config.yaml
gain_aug_db: 10
win_length: 400
num_classes: 41
depths: [18]
init: "orthogonal"
beta2: 0.99
Rows from block 4 of a small audio frame classifier, named by matrix and row number. Each number is 128 + 32 x the weight over its row's rms, rounded and kept within 0 to 255. All counts start at 0. After the name is the row's rms in percent of the matrix's.
After each channel's rows are labels from the 100 clips, of 14976, where the channel reaches its highest value: "strongest on" is what is common among them. Only what is clearly more common there than usual is listed. The data: single English command words and digits, spoken by a formant synthesiser in many voices.
# c30: last pointwise conv (model.blocks.4.c3.0.weight, 192x192x1), inputs 0-191

c30.82 099 [ 99 101 118 143  99 127  98 166 106 125 128 175 159 110 130  78 126  93 145 130 131 100 148 137  98 124 114  90 149 132 108  88 149 110 109 170 148  89 143  95 147 134 113 128 106 104 129 126  40  91 129  80  97 171 140 138 157  81 170 173 105 154  62 205 173 202 127  71 142 218 175 142 138 112 110 107 104 130  60 174  96  95 124 165  97 122 134 163  90 155 145  65 161 164 115 149 139 108 207 131 120 119 141 167 126 138  93 129 142 131 163 149  82 156  78 153 177 124  28 117 191  90 145 188 155 188 164 143 137 182 144 145  72 156 117 102 180 181 129 159  89 163 136 103 164 138 109 155 155 122 116 166 172 143 133 153 149 123 105 149 129 157 145 105 104 125 148 111 124  87 129 151 149 128 140 120 120 151 140 105 179 168 126 102 117 134 103 135 168 105 158  77]
strongest on: /t/; /u/; word: two; pink noise

c30.181 105 [206 159 158 129 181 175 154 106 160 183 118 103 154 125 144 151 111  76 163 107 118 118 142 120 156 127  91 102 102 208 143 179 112 116 166 149 180 112 135 144 178 102  71 136 132 164 148 154  50 106 149 128 104 113 166 151 122 117 130  98 123 112 106  71 177 129 126  35  56  91  90 125 136 136  86 145 115 146 101 126 146 104 158 197 145  97 129 157  83 153  85  51  87 157 105  34 100  77 106 142 120 141 135 137 165 140  87  87 108  85  73 128 191 119 137 156 114 106 134 104 148 197 152 154 140 155 120 127  62 120 136 126 109 142  74 126 150 107 124 133  78 132 102 104 180 177 156 117 102 111 112 117 139  92  59 126 150 122 185 116 150 154  98 121 110 113 139  94 118 110 101 141 121 137  86  92 159 129 138  98 114 139 113 103 135 104 135 139 103  76 104  98]
strongest on: /ɪ/; /m/; /ɹ/; /i/

c30.64 099 [121 182 175  95 148 137 152 149  85 116 109 154 143 142 140 132 109 145 154 126 131 156 141 154 121 153 124 116 132 172  85 135  91  56 114 104 164  97 118  91 155 109 143 162 101 110 163 120 162 170 173 127 153 172 102 197 146 157  79 121 147  84 123  72 103 177 142 109  99 103  81 174 149 110 151 171 132  77 216 165 160 162 168 101 112 147 134 146 164 152 159 161 115  77 111  89 120 163 160 102 117 121 138 133 112 101  76 133 171 149 116 144 116 106 145 136 147 175 153 124 110 133 127 141 192 110 183  81  76 213 171  95 117  61 128 141 138  94 105  51 221 134 136 129 139 170 110 182 142  98  96 114 154 134 166 152 180 130 150 118 131 158 160 152 108  96 209 166 135 200 110 138 162 123 139 136 114 118 122  94 141 149 155 156 145 134 126 103  84 180 156 101]
strongest on: /ɪ/; /ɹ/; /z/; /i/

c30.36 099 [123  80 114 124 120 157 104  95 134 152 170 106  82 151 150 127 152 147 113 143 111 153 139 118  81 106 136 104 109 117 150 129 144 154 165 113 118 121  99 109 111 136 142  82 140 130  80 105 136  91 201 122 129 127 150 178 153 166 149  94 115  87 139 178  79 104  91  92 179 163 141 156 200 109 119 140 102  50  84 143  84  98 138  75 134 202 145 147 115 124 167 138 114 148 120 146 156 121  81  92 137  68 105 123 150 104 153 114  96  84  91 109 128 125 166  93 131 181 104 114  39 142 131 139 152 137  52  69 136 204 153 144 102 135 146 151 184 137 138  86 116  98 115 101 112 156 111 148 101 108 142 130 152 192 158  69 118 110 114 126  73 139 101 121 154 116 194 199  99  94 138 138 116 118 156 123  91  98  84  51 113 125 144 204  74 125 129 101 154 134  66  83]
strongest on: /ɪ/; /ɹ/; /i/; /p/

c30.145 099 [142  81 115 117 193 108 127 147 122 113  99 136 111 206 111 127  44 128 121 163 142 119 119 153  90 100 146 160   6 111 130 110  49 125 130 132 129  58 110 143 132 102 166 134 109 114 122 117 130 174  83 129 158 206 171  77 159 107 152 163 135 111 123 122 139 154 168 123 151 117 126  99 124 116 118 140 230 160 130 173 172 131  69  91 143 154 129  86 148 115  97 119 132 111 133 113 110  65 156 188 123 140  90 108 122  87  93 164 168 119 127 178 140 145 116  98 150 151 117 119 160 200 105 201 149 111 112 180  82  97 106 131 144  39 111 134 153  94 151 169 152 102  79 138  88 129 100  91  95  95 127 127 154 134 123 101 152 111 107 110  97 156 114 174 173 138 120 136 105  90 105  89  91 125 101  92  92 106  97 127 119 125  96 119  84 133 139  83 165 119 124 135]
strongest on: /s/; pink noise; /t/; /k/

c30.117 103 [143 100 132 118 169  49 148 159 122 106  63 140  99 166  33 108  90  73 114 174  97  48 105 123 105 141  74  69 101 185 101  59  82 121 167  89 152  99  84  33 200 152 147 170 141 151 101  61 110 129 110 164 154 139 131 112 123 163 153 165 129 152 104 146 127 109 112 167 154 146 133 162 144 117 124 176 122 119 138 181 141  75 105  95 158  98  64 114  93  65 166  98  91 107 121 152 115 142 172 143 142 133 156 169 150 154 121 108  95  94 160 120 154  97  91 109 155 158 145 149 120 161 153 148 112 154 171 101 131 133 160 105 141 120 107 113 188 138  79 140 148 142 119 112 151 149 116 124 135 113 105  82  77  88 130 118 161 137 164  78 108 106 162 165 200 151 139 103 161 129 162 131 137 117 111 130 100 142 191 166 127 140 137 144 127 159 127 147 177 142 101 124]
strongest on: /ɹ/; /ɪ/; /z/; /oʊ/

c30.114 100 [103  71 146 104 129 173 166 126 125 110 192  38 147 168 160  41 129 109 134  92 137 169 157 159 140 148 114  81 162 121 134 106 104 109  86 163 140 126 132  75 123 192  90 173 112 121  94 125 141  69 111  86 108 182 132 157  79  84 120  89  99 134  83  84  91  40 135 145  81  96 139  60 150 172  98 118 143  85 134  63 172 127 136 104 137 189 165 151 151 133 103 144 166 119 138 124 143 120 131 129  95  74 117 125 103 157 102 153 166 175 155  99 147  94  95 157 127 102 118 163 121 144 145 182 113 115 106 187 117 142  89 130 126 130  71 127 112 139 159 144 173 134 103 135 140 164 135 142 123 164 108 118 142 164 171  73 106 164 121  77 104 138 171 133 102 112 162 119 133 102 163 169 188 129 117 122 122 149  97 126  63 170 122 127  60  87 134 124 111 157  68 126]
strongest on: /s/; /ɛ/; word: next; word: yes

c30.44 098 [166 148 129  72 108 177 166  40 170 248 134 139 117  64 146 112 122 137 143 122 129 153 116  74 139 137 121  80  73 148 100 163 155 142 161 118 163  96 162 151 164 137 143  69 105  98 145 134 186 102 119 127 115 123 154  81 157  61 109 170  84 126  96  68  71  95 129 131 170  87 134 103  73 115 128 110 116 149 133  89  92 134 178  79  90 160 201  96 142  46 104 135 118 150 127 160 138 171 119  78 123 184 116 139 130 106  76 146 136 130  97 144 124 172 116 161 130  96 128 106 113  85 147 129  88 149 100 132 171  93 138 130 153  92  86  96 168 139 147 108 185 131 125 103 136  84 164 146 130 139 147 106 103  80 129 101 121 134 122 151 115 164  85 129 119 168 129 171  84 124 131 163 114  74 120  79  90 148 133 145  75 151 139 155 152 151 143 125 135 100 105 190]
strongest on: /s/; /j/; /ɛ/; word: yes

c30.178 102 [203 120 150  99 168  92 138  59  87  73 122  81 108 102 118 140  81 162  86 108 129 143 180  84 118 156 154 125 149 174 165 138 128  88 154  85 192 104 112 159 145  80  83  86 112 161 147  80 105 121 134 113 175 114 102 166 112  90 147  85 156  94 163 112 132 110 122  88 100  98 125 101  79  85  62 158  64 130 109  93  73 123 195 100  85 113 112 116 102 110  75 138 135 131 101  99 125 113 177 110 167 132 100 161 154 135 143  84  85  91 151 129 156 121 198 102 126 150 129 117 115 129  57 127 148 160 121  64 107  97 138 103 156 136 135 189 124 147 164 146  84 131 125  93 147 140  29 165  84  79 123  94  72 116 104 123 117 126 114 126  98 110 107 142 166 132 123 122 111 116 182 142 164 101  82 157  99 133 119 139 102 117 138  98 122  76 176 167 166 116 163 146]
strongest on: /ɪ/; clipping

c30.17 099 [160 139 140 154 136 124 143 114 155 157  68 126 196 119 139 126 175  69 160 119 105 103  88  73  83 107 121  63 153 137 143 131 164 149 128 124  58  88 154 127 160  95 106 103 131 123  97 161 124 106 151  90 189  39  92 157 183 113 120 133 112 104 110 102  97 168 119 197 108 105 101 141 124 123 114 130 125  87 105 107 121 136 181 107 103 107 164 134 141 106  79  96  87 107 150 160 118 122 118 124 116 167 122 131 138  82 153 121  70 113 102 142 138  80 138 111 120  49  63 156 118 146  94  81  88 144  47  99 127 117  95 178 118 107 133 135 101 175 186 164 126  68 156 120 148 144 173 116 130 137 180 109  73 139 116 150 128  57 129  93  40 147 157 112 158 139 111 120 143  68 159  84 105 127 160  93 110 115 146 119 114 119  80 125 131  91 132 119  69 174  83  91]
strongest on: /t/; /ɹ/; white noise; /i/

c30.172 101 [119  98 137 108  91 100 104 126 116 143 129 112 111 131 138 101 112 104  82 110 142  76 102  79  65  67 130 123  85 112 118 120 159 153  85 110  71 127 117 144 103 121 143 115 125 111  99 115 120 115 147 108 107 102 115 152  97  89  27 130 115  91 143 102 157 111 121 118 103 104 127 123  87 198 128 140 179 151 133 126 136  95 133 140 117 108 155  87  84 122 121 142 125  77 115 125  93 138 137 100 162 105 102 137  54 121  77 110  64 136 152  64 154 125  99 153 185 102 114 144 126 116 153 110  75 123  87 160 156  68  74 129 140 115  79 131  84  97 172 149 158 115 138 113 125 100 138 168 165 125 162 173 104 151 109 175  94 145 143  45 101 105  28 136 107 174 110  83 157  69 160  67 144  94 109 157 124 118 144  95 131 147  35 141 108  58 143 130  60 140 175 121]
strongest on: /k/; reverberation; /z/; /oʊ/

c30.156 099 [142 182 182 129 130  74 138 110  55  97 121 164 144 146 100 113 135 107  83 136 114 112 142 164 146 110 124 167 173 127 125 106 119 129 116 142  97 202 112 108 131 159  99 151 119 106 140 113 152 150 162 133  90 120  94 173 165 163 111 117  88  98 115 128 137  98  68 175  70 138 122 150 114 134 157  99 149 116 188  55 163 114 115  93 112 144 114 143 170 121 216 140 150  81 130  96 156 110  93 137 127 134 161  94 133 133 155 160 134 170 133 116  77 104  93 112 108 171  99 117 119  75 131 129 121 113 111  78 129 151 108  86 143 129 204 173  82 150  82  97 139 148 125 172  92 147 129 125  85 168 144 194 161 194 127 121 127 114 112 173 147  83 154 130  49 121 116 158 177 148 105  71  87 176 129 160 150  82 123 105 149  37 115 167 198 175 152 149 149 111 167 165]
strongest on: /ɹ/; /i/; /θ/; word: three

c30.53 101 [143 164 123 121 157 108 157 121 147 152 117 111 128 103 134 137 177  79 106 120  99 143 114 107 127 106 111  76 133 159 122  97 125 151 146  85 135 101 108 135 139 142 100 103  51 113 118 126 123  97 133 109 127  66  74 144 125 124 108  78 107  86 146  78  37 138 149  89 141  95  84 116 113 116 155 116 129  96  99  93 128  87 104 117  71 159  88 113 105 132 156 112 130  65 140 106 117 103  82 136 118 108 106  86  93 112 160 106  89 165 116  78 116  86 121  41 102 121 111 121  44 105 105 102 107  94  55  58 109 155 128  67 178 157 124 187  69 136 187 111 100  74 164 146 163 131  80 146  80 151 174 115  54 121 138 116  96 113 135 134  77 108 103 114 150  84 154 133 116  96 141  67  41 106 128  89 106 102 139 133 149 118 110 176 111  81 142 134 112 122 104  80]
strongest on: rumble; muffled (low-pass)

c30.63 102 [162 127  84 135 116  92  93 152 127 155 132 135 155 115 132 170 210  66 177 146 122  91  97 107 122 174 116  71 135 165 124 105 127 119 183 113 119 101 151  89 170 150 152 123 119 132 103 126  28  97  77 104 194 205  66 149 151  74 148 101 121 142  79 125 123 165 144  78  81 155  42 131 144 119 134  97 133 179  58 148 183 101  95 111 149 127  63 136  75 148 153 107 123 130 121 116 131  99 121  91 149 108  92 106  99 158  80  83 100  83  98 104 174 149 131  64 216 113 123 136 147 176 107 151 136 129 143 124 166 163 152  78 151 136 105 182  98 141 115  69 122 121  94 156 147 108 104 146 156 113 137  81 164 108 155 140 132  99 147 136 113 108 158 108 143 146  79 164 129 134 136 116  84 139 134 114  88 139 133 102 104 101 131 133  79 137 141 127  66 124 103 112]
strongest on: /ɹ/; /ɔ/; /f/; word: four

c30.134 100 [140  79  71 169  94 115  85 195 126 141  92 163 130  79 135 150 146 120 145 144 137 118 137 103 102 182 113 145 111 156  94 108 128 125 198 150  98 111 116  74 118 118 113 142  99 122  80 131 155 142 123 163 193 153 129 116 153 145 134 213 119  63 123  83 134 175 136 137 146 139 119 109 104 106  90 187 139 144 195 160 121 137 105 131 225 164  58 144 115 161 165  90 123  92 131  96 144 180 152 198 180 131 170  64 187 131  97 101 132 124 123  91 114 126 120 116 153 134 163 134 114  95 146 162 107  64 156 154 159 173 216 133 135 145 120 103 158 106 105 145 132 142 164 124 105 136 130 162 137 153 124 102 139 112 152 149 138 197 103 159 124 136 131 143 130  98 146  51 181 162  88 127  86 110 130 124 109  67 156 164 174  88 170 116  93 135 152  79 108 100 108 142]
strongest on: /ɹ/; /ɔ/; pink noise; /f/

c30.94 103 [166  84 180 149 122 178 107 147 115 168 129 103 104 120 118  93 170 159 124  55 129 176 153 101  53  75 140  31 104 153 140 165 153 137  72 127 220  45  92  82 155  91 108  87  97  74  90 140 123 142  88 132 169 161 112 155  77 165 145 167 140 130 119 159 152 111 159 128  86 149 110 132 144 146 135  92 154 114 166 107 104 110 154 111  68 139 114 121 112  69  87 139 108 123 125 140  94 100 161 134 127 163 146  93 106 142 149 121 136 179 121 107 106 105 135 101 152 132 111 153  85 107  79 116 132  94 133  94 115 121 119  41 119 103 155  92  97 128  99 161 164 139 142 129  73 104 105 100 112 128 144  70 126 132 133  55 113 163  25 136 125 102 131  61 172 123 151 143 127  91 102 147 117 133 127 123  78 133 143 166  85 161 141 131 135 159 123 182 140 136 115 144]
strongest on: /ɑ/; /f/; word: follow

c30.89 098 [ 98 144 150 116 157 194 160 140  89 110 153 156 188 153 143 150 133 159 137 132 107 131 123 137 117 168 138  78 164 176  99 156 147 140  98 122 124  95 115 149 144 135 138 162 165 102 121 135  78  93 111 129 104 155 144 112 142 146 145 138 141 158 103 131  55 106 123 100  95 107 120 169 133 108 135  99 112  81 103 126 183 109  97  91 119 112 140 133 124 115  65 126 109 165 121 115 137  83  73 178 131 139 132 149 145 211  31 150 138 110 173 156 115 149 146 200 114 144  67 131 134 129 209 180 161 145 169  98  86 162 157 167 142 127 104 104 143 178 125 129 101 145  76 121 159 157 125 151 140 144 106 129  94 158 136  77  92  89 155  45 116 187 140  62 157  86 132 115 113  95 161 177 159  89 164 123 115 135 177 154  43 159 143 150  67  87 100 182 164 123 113  90]
strongest on: /aʊ/; /d/; /n/; word: down

c30.164 102 [145 172 168  94 147 164 144  82 164 128 137 125 167 133 123 129 112  94 145 118 134 139 104 122 158  82 116 137 141 173 167  50  85 128  93 171 131 114  47 129 121 142 110 111  83 104 139 153 126 141 111  81 169  39 116 117 126  95 138 138  84  67 123  80 132 137 191 133 101  91 120  85  70  82 122  98 133 145 106  86 118 129  85  85 154 130 110 111 127 169 144  86 137  92 152 132 163  68 158  93 151  68  86 128 135 107 111  90 113  96  99 151 172 183  71 169  77 124 116 117 115 125 116 133  82 147 147 173 128  92  73 103  87  97  86 152  71 105 165 147 149  91 156 107 163 157 151 123 135 160  92 128 115  49 146 114 123 109 172 118  85 111 109 117  74 161  95  74 167 111 162 115 121 116 109  86 112  85 166 173 117  79 138 102 151 144  51 135 134  85 151 160]
strongest on: white noise; /aɪ/

c30.185 096 [142 148 128 138 121 183 119 128 153 198 137 110 186 159 152 147 141 171 140 134 110 179 137 138  81 129 172 109  91  77 120 162 152 154  55 167 110 122 118 133 182 155 146 136 143 125 134 175 104 167 140 118  57 111 177 125 136 104 125 124 134 114 150  88 191 128 151  73  49 136 111 156 144 123 123  93 161 125  52 161 128 167 120 189  96 151 103  87 139 184 151  55 188 105  73  64 186  81 190 113 159 100  37 154 135  72 190 110 152 156 128 161 140 110 148  96 168  86 114 126 102  81  94 123 146 156  75 144  93 128 127 100 113 119 107 124  98 134 153 165  89 126 102  82 128 101 162 162 144 138 183 133 155 137  99 110 144 120 125 101 109 129  75 109 133 136 109 149 113 106 129 142 129 102 100  68 152 155 108 116 105 153 167  97 138 134 111  83  83 114 104 132]
strongest on: /ɑ/; /n/; word: on

c30.39 101 [ 77 127 125  81 165  94 144  70 160 136  91 136 103 138  75 122  95  94 103 156  83 132  82  60  95 115 125 113 138  72 139  74  86 124 110 109 117  29 109  84 179 131 137 176 118 104  70 112 106  86 147 125 142 104 119 155  68 154  90 153 112  83  95 152 109 105  85 130 100 101  84 183 157 110  80 113 103 140 132 153 142 151 101 126  92 108 117  95 100 110 151  75 117  99 171  89 126 119 148 135 117  64 123  84 134  72 137 100 150  89 130  84 145 129 105 122 131 179  99 153 108  66  82 102 107  98  85 131 121  89 130  93 149 134 134 169 149  91 152  99  76  95  96  82  75 150 107 105 144 152 156  81  71 106 128 149 129 113 166  49  85  97 117 137  96 104  90  82 151  87 116  67 144  96 174 107 156 110 161 157 105 116 121  80 163 135 113 102  97 152 127 120]
strongest on: /k/; /z/; /ɪ/; /j/

c30.96 096 [ 93 140 154  90 130 136 119  94 152 150 141 106 144 153 151  94 123 108 151 140 121 128  97 100 136 114 132 127 147  66 162 104 130 155  84 130 105 106  60 110 143 167 122 135  50  89 121 117 108  86  67 119 121 121 176 121  88  99 113  99  77 163 109 170 117 111 140 162  95  86 123 120  94 141  90 138 104 112 127 105 151  97  79 118 120 108 188  75 201 109  87 106 120 175  97 166  96 159 166 130 117 118  72 154 121 140 127 121 141 119 136 123 144 129  36 191 108  96  90 135 128 130 205 104  75 188 109 156 185  95  79 163 129 128 137  80 177 182 174 153 167 123 160 142 122  74 200  95 138 105  92 156 115  81 140 146 124 121 167 118 103 188 151  82 137 179 173 135 115 105 159 132 151  77 129  96  87 170 110 110  98 192 154 131 172 155 100 116 171 157  99 134]
strongest on: /aʊ/; /d/; /n/; word: down

c30.34 100 [106 166 110  91 183 113 112 141  88 152 121 175 151 119 170 171 149 102 134 160 127 127 146 137 126 179 138 171 151 128  97 119 116  46 164 147 143 153 127  86 153 148 106 188 178 145 162 106 139 135 150 118  68 106 124 143 167 104  70  85  58  70  94  76 131 104 185 124 120  61 119 106 108 124 206  97 129  72  72  86 216 147 180 200 108 160 180 148 158 151 161 143 167  99 174 126 130 121 149  75 171 141 140  92 143 122 116 206 124 161 125 140  99 100  90 102 124  79  76 135  85 148 133 120 149 139 146  98 123 143 133 182 108 139 133 152 120 134 133  88 116  99 133 159 114 123 100 128 149 150 102 104 148 173 126 129 111  93 123 104 115 124 123  80  81 129 109 181 147 105 131 151 106 153 122 112 133 132  87  94 137 121 152 154 130  57 124 153  57 158 186  86]
strongest on: /t/; /eɪ/; word: eight; mains hum

c30.85 104 [197 169 183  77 181 110 170  87 123 134 101 111 127 146  90 103  55 108 147 153  93 117  97  43 150 128 101 107 109 153 207  82 110 116 152  70 149  78 125 176 167 110 128 121  82 168  99 110  81 115 131 107  85 149 108 138 123 140  96  87 113  99 106 100 146 145  98 121 147  93  65 135 123 124  91 115 121 135  46 148 121  75 134 124 126 119 107 152 149  57  72 110 114 145 147  98 122 140  99 116 159  65 111  77 124 142 139 147 155 162 137  86 149 107 134 130 143 118 105 127 107 191 126 143 124  97 123  86  78 108 102  71 177  97 101 201 137 139 150 144  99 124 105 108 119 131  69 115 126  98 122 107 159 161 116 147 207 127 137 131 124  72 137 130 147 119  88 192 112  99  78 128 117 143 130 114 150 127  63 103 104  82  99 166 129  92 128 194 139 121 130  65]
strongest on: /h/; /ə/; word: help; word: hello

c30.72 103 [ 95  61 123 148 117 107  91 154 109 154 119 101 103 122 138  83 165 111 163 134  66 132 175 161  70 121  86 109 149 127 138 122 112 146 139 103 169  96 113 106 172  77 119 147 119 156  70  96  53 149  96  98 184 147 163 142  91 142 167 167 174 161  62 129 180 132 112 143 110 163 155 121 143 116 124  48 127 118 181 151 112 151  73  63 101 147 109 133  80 143 156 124  55 161 141  73  73  86 144 131 103 142 124 114 125 171  85  97 103 114 131 151 122 145 112 147 127 105  86 110 132 125 104  84 137 109 130 127 176 110 148 115 179 136  99 169 108  57 127 110 105 126 100 110 121 143  49 106 140 134 123  86  87  89  39 129 132 143 149 108  97 132  99 145  70 137  82 139 165  95 142 130  87  87 124  74  83 172 191 167 127 121 136 150  95 141 128 127  79 119 100  84]
strongest on: /ɹ/; /i/; /θ/; word: three

c30.55 100 [ 78 119 126 187 156 117 139  88  80 126 109 155 129 106  89 157 102 132 167 118 141 102  77 154 187 240 145 160 164  74 140 164 138 194  76 109 150 168 143 110 105 160 183 138 130 161 172 110 160  98 129 143 136 135  97 149 109  74 113 160  96  81 115  91 108  88 116 136 193 103 107  96 187 179 159  76 107 104  93 137 164  97  98 135 155 118 140 192 137 124 135 140 183 127 142 128 188 171 140  67  91 162 115 124 118 151 154 168 100 165 103 141 123  84 111  98 118 113 137 152 155 186 115 178 164  93 128 128 135 144 130 140 154 144 141 199 105 127  71 127 135 122 204 144 186  87 109 162 149 109 158 174 124 156 146 137 135  85 130  88 116 132 160 118 115 140 148 166 189 117  84 134 166  95 114 150 152  70  76 117  96 110 110 150 115 114 124  92  94 139 170 145]
strongest on: /s/; /ɛ/; /j/; word: yes

c30.163 102 [132 129 131 130 131 170 104  92 163 191 151 128 183 115 174 134 138  91 148 116  97 156 126  80 141  75 126  54  82 121 101 170 180 158 152  86 113  21 134 154 124  83  99  93 121 122 134 179 138 122 136  71  49  90 156 129 142  81 106  97 123  97 104  65  88 114  91 106 176  79 124  98 123  83 119 124 130  87 142  93 111  98 130 133 101 137 129  77  77  67 104  21 134 190 141 128 132 109 152 142 142  96 114 153 147 109 139 123 133 140 133 117 121 133 149 132 158 110  99 152 117 102 142 153 124 141  77 121 131 133 147 167 143  55 124 147  89 118 143 154 102  99 140 155 123 136 110 124 124 149 164 157 112 149  87 115 124 106 140  73 117 115  90  98 108 162  66 136 116  48 141 152 118 110 180  92  72 150 168 120 122 152  92 124  84  92 119 151  45 108 135  80]
strongest on: /h/; word: help; /dʒ/; word: change

c30.149 099 [141 202 149 109 145 150 147 110 157 163 102 146 196 104 127 194 172 117 162 112  93 101 119  87 158 116 189  94 101 150 124 152 172 155 138 119  92 102 125 164 144 121 122 107 118  95 143 164 148 143 119 119 110  64  94 161 117 104  73 135 147  83 147  71  91 103 119 163 176 126  92 160 109 146 110 133  87 145 118 109 183 148 160 105 121 102 168 134  68 100  99 122 168  75 141  73 136 132 152 157 134 179 169 162  89 131 152 100  90 113 170 122  74 105 118 136 150  64 154 101 145 113 122 137 101 131 116 110  60  83  80 117 142  79 160  95 145  82 132  74 161 109 155 150 179 125  72 110 132 111 144 147  99 109 124 201  90  99 158 144  89 119  55 103 101  55  81 115 142  96 114 131 149 119 147 107 128 110 181 111  91 112 106 119 159 118 100 131  54  45 150 134]
strongest on: /u/; pink noise; word: two; /tʃ/

c30.129 100 [127 164 125  91 167  97 158 124 109 176 146 172 142  80 115 133  63 105 153 114 139 100 128 109 134 130 148 118 111  90 126 122 158 159 147 142 120 129 139 124 137 161 135 100 164  73 132 118 147 138 123 197 147 124 139 144  72 189 104 151 143 155 200 106 127 114 102  92 149 103 133 103 128 112 111 106 182 140 201 148  96 176 209  76  72 146 104 147  86 108 124 110  75 101 153  82  93 124  79  63 114 112 100 139 155  99  79  93 129  97  66 148  85 163 132 142 133 154 180  73 182 123 137 113 152 162 131 128 160 151 197 142 150 162 149 134 151 151  27 110 156 146 129 104 161 150  96 156 122 170 116 105 124 168 142 126 104 140 136  80 122 103  75 146 150 108 144  86 101 128 152 173 171  89  93 172 156  85 108  68  74 138 142 129 150 169 154 106 135  47 163 139]
strongest on: /ɝ/; /m/; /ʒ/; /ɛ/

c30.68 102 [ 95 141  84 144 160 138  81 108 131 122 107 104 140 142 119  92 106 117 105 147 111 138  87 110 110 193 102 122 125 102 192  84  74  91 133 124 124 141 137 163 100 129 139 150 116 128 139 112 122 100 131 124  54 122 159  96 121 121 129  89 111 101 118  72 111 110 118  82 101  73 124  86  89 174 147 203 102  92 161  67 176 116 114 147 171  77  96 110  96  88  38  63 133  86  99  88 156 161 127 105 126 135 132  87 128  64  86 148 125 136 129  65 143 121 107 127 156 135 129 174 107  89 146 132 135  96 176 131 129 141 145 159 129 138 131  99  84 164 153 130 141  93  73  41 170 100 135 178 168  90  71 175 161 142 133 103 101 152 138 115 156 183  90 115 123 118 132  70 167 120 167 103  81 161 132 137  94 129  98 112  95 110  61 106  91  55  65 122 101 118 134 114]
strongest on: /s/; /n/; word: search; word: send

c30.179 104 [164 144 103 100 156 152 161 143 142 158 138 145 140 181 115 169 155  56 211 156 110 106  73 122 149 103 132  57 169 133 133 109 168 146 106 139 120 106 165 125 189 185 159 170 124 148 139 102 156  92 173 117 154 108 127 112 135 167 116 176 131  89 100  87 120 103 115 131 184 127  53 139 170  95  67 132 105 125 135 132 129 166 157  99 121 108 131 156 111 135  85  81  65 121 159 115 127 155 111 115  94 102  94 186 139  92 156 140 104  87  75 183 134 128 180  97  95 148  68 157 133 100 116  96 161 141  52 101 133  80 102 154 150 132  94 159 146 108 164  36  88  78 135  92 138 148  41 112  92 142 152 118  83 114 150 153 129 111 141  72  71 105 102 120 149 115 144 115 140 128 167 136 174 108  90 147 130 182 144 130 123 135 142 132 109 135 103 129  98  84 135  74]
strongest on: /ɝ/; /m/; /tʃ/; /ʒ/

c30.95 104 [147 160 157 121 160 114 111 100 101 134 142  86 140 130 131 131 177 116 147 122 131 105 145 106 102 110 154 141 113 107 142 133 118 167 115 107 101 134  82  74 129 155 146 141 116 106 133 181 128 102 103 101 141 139 109 103  57 118 119 101 122  57 151  78 144  68 109 138  90 136  97 175 124 166  87  82 126 172 125 205 166 151 133  78 113 109  64  82 116 107 171 130 175 104 159 110 132 136 168 142 132 146 113 132  93 112 106 135 123 130 142 159 102  75 107  88 227 117 137 141 106 130 110 107 117  84  88 124 149 141 129 124 232 144 117 108  74 130 142 114 128  73 168 120 106 130  67 195 109  99 167  61 134 170 151  49 148 101 129 142 141  73 127  97 151 129 166 138  96 160 121 120  40 148  53 141  75 144  85 134  76 111 108 210 136 161 111 107 111 135 117 142]
strongest on: /aʊ/; /d/; /n/; word: down

c30.29 101 [189  59 194 129 121 134 132 100  91 132 193 123 102 102  99  87  63 148 117 115 134 151  96 136 110 132 123 103 129 178 195 116 107 219 119 129 128 114 107 137 183 101 126  98  98 164 104  61 123 110 142  97 153 118 133 149 130  64 142 145 108 137 161 146 117  93 143  82  82 107 130 101 162 141  93  98 152 114 115 120 134 118 102 145  67 122 141 132 107  84  97 148 152 165 172 142 136  73 144 136 149  83 141 162 121 226 113 141 134  91 146 102 165 221 103 224 106  87 125 103 214 155 168 149  88 143 174 156 121  96  82 126 180 142 142 152  86 152 150  90 151 160 129 120 149 199 152 138 156 151 155 150 142 131 107 133 105 152 157 112  94 124 147 130 149 143 109 118 139 113 148 176 155 119 124 132 140 125 133 177 129 139 186 138 123 114  74 184 141 184 121 118]
strongest on: /aʊ/; /d/; /n/; word: down

c30.4 102 [123 122 121 176 162 150  87 113 122  97 177  90 155 133 131 140 140 132 134 140 188 160 136 125  83 173 132  79 142  78 158 170 103 137 134 135 168 104 134  94  98 131  70 108 155 154 110 162 121 100  79 191 106 164  76 107 125 103 151 123 179 188 161 165 172 100 104 122 111 174 173 125 160 157 133 150  94 124 122 136 101 116  97 140 112 116 120 127  65 100 144 156  96 170  94  72  77 118  97 154 102 145 174 144 171 149  85 141 122  75 189 132 102 133 128 183 181 118 147 135 129 151 123 116 164 130 181 125  64 190 190 170 142 114 127 113 116  87 106 156 131 153 102  67 130  58 132 116  94 101 127  70 125 122 203 118 112 136 113 173 137 165 127  99 163 117 198 148  92 162 122 159 134 119 107 186 124 163  67 171 112 116 114 163  91 154 109 198 175  89 112 120]
strongest on: /ɑ/; /v/; pink noise; /f/